config = dict(
    image_size=48,
    lr=0.0044,
    precondition_frequency=50,
    adamw_lr_other_params=0.002,
    gradient_centralization=True,
    final_lr_fraction=0.1,
)
Rows from block 17 of a small segmentation model, named by matrix and row number. Each number is 128 + 24 x the weight over its row's rms, rounded and kept within 0 to 255. All counts start at 0. Numbers have three digits each.
After each channel's rows are labels from the 100 images, of 14848, where the channel reaches its highest value: "patch colour" is the nearest of a few named colours to the mean colour under the peak. Only what is clearly more common there than usual is listed. The data: larger renderings of crowded toy scenes.
# conv: 3x3 conv (model.decb.2.0.conv.weight, 64x128x3x3, each kernel summed), inputs 64-127

conv.1:127129114121089117122125111109123104114117140087154144063123128132110080138118152111106131142132105141122128154154114091114128140132153085094133117142132149111139101111136136111164128100125068
patch colour: black

conv.50:153113104122144111116111130134136087108039124128108112130137146134133146087151135151125098120088111137139152143166126124133132122123125132117125100178104133128135128130157133123072156135127198
patch colour: green

conv.49:091138125140193122156139098084133053143122107132124130129131156126132088131142123083107133113100129114101132125126135089144119131118129158120201126093110132144112123122135073110073197108129133
patch colour: grey

conv.40:128181147115114102102097125100152117118105068125133121131094120084130117124088084117118123113108120112158104121098084124126095101080124110129097077128102122108120142107157157115128157152141216
patch colour: black

conv.0:131118129138129113117145112106113101116098132124118124143128119125127118191123103087128123113110164105106125113115101115123139130132129120117103125121115122142101108141128115108074127121129255
patch colour: brown

conv.10:141146109128142106137145119127132106153106141143128083113130161183101115170109118145148127098136076127153143156145134151140099125134106141155118194128128150118143118138110152140157134139135062
patch colour: black

conv.29:136134114133098129100138128119121113125145121126133111106124124113147129255130098127130139148094182105148117129142123132137124115111135119129082148116107122112116153125107082104110082112136209
patch colour: brown

conv.63:109119120131095113134117133115108109122146125145134149121125145129138116119131099109123116117137122135134122138133152135124146147169113118141120137151116122119125131140126128126127121142129153
patch colour: black

conv.47:132139135123167113148107123116149105076119105128124123134090110062139154164106106087133104127087100114124124132132137082136105097124134171080125128117121145109158118110107151098152173125139199
patch colour: brown

conv.41:103107092125152124144126138151132125123128125148121128083125127083123070123086107131114137134119106126125130127059104150123144121126140123127202099075151139126121103141133131105065099136124140
patch colour: grey

conv.56:092093190104137133121147157147138119114139140147194066133125154150104165163161144142063124139160134156129171134172129105115103145140041150129129084129097137131155102128131147185139110117097131
patch colour: green

conv.44:183109116148149077123123112128125098152107117105098113147125109132188092113124131083159126132095099118123131081130132130147147126068174125112138143117154153129108196134100131112118148135158171
patch colour: white